Weights of a small image inpainting model.
Model: 10.8M parameters, 40-pixel images, arch unet, norm groupnorm, activation silu, widths [96, 192, 384].
Rows from block 6 of a small image inpainting model, named by matrix and row number. Each number is 128 + 32 x the weight over its row's rms, rounded and kept within 0 to 255. All counts start at 0. Numbers have three digits each. After the name is the row's rms in percent of the matrix's.
After each channel's rows are labels from the 100 images, of 14976, where the channel reaches its highest value: "top examples" is what is common among them. Only what is clearly more common there than usual is listed. The data: abstract colour fields from 500 small random pattern networks. In brackets: how many of the 100.
# convs0: first 3x3 conv (model.decb.0.0.convs.0.weight, 192x384x3x3, each kernel summed), inputs 192-383

convs0.76 090:141161105104112161118110142141031152095174100099127142076087135137201103118108152129136134192124100107139091143140138077054078125121127126116106154128153080127114115129175101160172164000150144152123134140121157150120180135140107085112152121150130019132089189124000139110165077161023146102170135099157091153119228108092108070050163106113122161185121108133128137174089107106158120136148092081106114124144152136146101152187108133139117116142126157173075135172247159091149086107126154153136129116159158097073159000136067198169153133171120107120165132151158134086130075115000120115
top examples: smooth (39); mostly red (39)

convs0.141 045:191111148175172128186134134199181221166194136114152134137125146156138178187210155131170137148145144149160185144194190177176137191173164120142126139170192111145176122196072196190201148123153105165157165136163140171202167126186240149131138119081248200148121145169151153250152119149177170156168103102138075096147192158157144157083067137128131160118220145137099126152157186157130169154137182148113128155149129187110122110148128148154125115111157071127116097163149196191149165103167128144104149165150066115112135157190211146144141132156189151156113213133076171122139215167065171086
top examples: smooth (54); mostly blue (33)

convs0.162 099:132137126117117150124149108000100103136133093132109122134132114122083083123138069129118208084172115114141124133131110135138145093000227075117078125085078166093102171126111135130119104137151133098124117099132112121122100082000000046082147146112144069143186158146096109071125107051144050124169141114151160148102060122130159138096162185111119133174049158170150145052113140107112137135154104139093102113085156141153118181109090130124152181096128121104044136111114103116129110070127134164114142140165112151147125139117126142125125144128115049075164106154163093089121141118138116123
top examples: dark (38); mostly green (38); smooth (27)

convs0.67 142:121167123098113122125107106103139165087095044078095119084104128064138112127135000089098175000107101115109123126065121115104102160061116092106112101093107127120127175131162155141093130191129091118106141090102102098114089152146132115109104094098131126139111128100153106066100191084211108128131159111111045066127000089099111121123130105100137082039153075146134079123156134116103109137148108093095087080085101107131174072109129120125091134116117229134122125130071065126027107085111123135122171118185091086094140147131121061119120088090103167125145159156141109110097129131213134099
top examples: dark (30)

convs0.181 077:119165168166160104085117129093135008175160131115134155175116092144119116144145157170143170116164165164135131150164198163129161069088152123150143154100137152155158159086082192121173255114144126182165118104160166119190168178134100045173154161120173110161120165124133143163117188132085140150104151112178152137105121134143171063108149142147070126116161143128168136101158158173116138170130149160198134134105141154147152140151146127111097179000156141139159158135121208122125161147154234154138147156180095122157131149154174202198112147170193109131121179176102150159151190151120167111
top examples: smooth (67); mostly green (31)

convs0.46 108:083068073121081111134134131127134181108159172157149130136112094144118100130074110111148143170105138077151131148079114155128102126156145145141159173139097225111110147106061152255079161123113113106105159138131135109112162158108107156131073074102140041255132160152157109053072141133154134124185157080085217164235141067094083121193078106075173112142119091149089164081139157122122144115183109141086156070086091126118110173140143088138133139123155088108154105087164158103128102179133062120137096142114124155072082177120066036135122084087068209105160000253041095150125101142120110128
top examples: smooth (30)

convs0.179 146:096079021116049112140086100124143180102103105149130104128089116120097085135067099110121127214099121030157123119057102120125152096176132123137128150151079173068093152143030114206074165102159099116096151133145147107081157176151102114107112060101090029167169157161138075028067116082150103128153166094104218162173128111119121154131143102144134125115111094131128187146108127133095144096169100150076124048086110080090118180109106071149166109129130084119111092041142179103124078144119058084083126136123142197053090177121083055115129142098061167163170028255030080158125109135123080119
top examples: smooth (46)

convs0.184 086:162128168137143148131147145158033153176182135157142152175129129176140109164157205133144122208159148163145139150185153134116120082154165164145129168153143125165155129117097135151203146023150181158132160149150129157181233085126141129134165159166150133150178151127000149162131072175000154145152134119192096133134248107129143170107145169137138168179181129126120155151107142147152153176137184137155134131135164176132108137172121149117109155164153133152129147181239255158168148128154154152137097141111148077121173037154137204154138131210158084134115162174120188097149152145000183135
top examples: mostly red (49); smooth (28)

convs0.150 097:091122076000142112107109093148190124104189119087097066134081162148158174154151070106088141131159111065111116106145151161074143191214084086128103108155081196083146099110000136168123163120109148123115142133118115100114137139137188166173203122090161150191119204140130155154114138161085171092144130101108032112163123160078116097066146125129139091130125120145097125141117105102099102087099130101096141081126112104128153093141000122079078157117168152191097167148139223142175078149133065130120125110128109146089169137108157053118132129120160144145169255165096133106137164115092111188
top examples: smooth (63); mostly green (33)

convs0.18 111:157171104107151094119097137083181111147171114153127151091111144077091119138124000145136158000134165163157111148096146130122094107064161055162132141104120151143155177159204161113091183156148096169162130083157167116159127205161117084150145096076152113158151163154155152144161194069162103139170177118153191152144035074148122096089205104138085102115144166117146114091156164165134149137176091167088146126081109120155195123115137120116121105000140138171106123086099052145116132079161163168125157171167054205151134172163149087172144181147117131143169117152144130162143127157179020111
top examples: dark (31)

convs0.86 119:092100039136075100196057089072122001107130166086087113146115135106084069105127144126135093149108099164133171167077139151142113120006129063078107126103122120120135186128255188114123182130140017155123135011130118098174173174112088036153170106132125073138122162083139164155112115091157085116138168118068151119145139139101121023120131095126029103166161137121123117077130185149089103155131092115119124110096111118167114077126126143127107098000133119134098135112125121163110123124121207131121090136149090113074097149181152168159149116142146128132147137067126143118126161157101166098
top examples: mostly red (40); smooth (33); dark (26)

convs0.29 139:121042139112139135140104122153000168135134169151105138163108116111148114151134217130124069213138116049143130145107154135131168105086115134110103146164136193122144086127199133132121163055140135136122155122133160113132176144142135120094153112191151118153140174165000150124136078139002125124149139090132000163139185133085127120159129096127154122093152157128169138137091154161124098135158120105123178111090121139111061107128123116146113098135132102129116152143141202144043136158119132126140059115154126069122111028148108243143160128150143109138141133114097121077178164145000176156
top examples: mostly red (33)

convs0.50 053:156162097093147178187135132145121188164163122190167161115115143124159073115124156125139166248133155143157132158109144143074074134110130126150111159172106045160142139126116144191146171100138199168147211131150109173138225173113142110136162111212136102106172181134044151133151071127103144147189171092157139154135244123156116107147137121129125143211088127191155139186130167134119148151152140130121121145139175148185101165170148139153113122188161125119103115162217210148173110141143144156108149152133108142128107084138115161138141137170118119122132101139110109121130101139073120110
top examples: mostly red (31)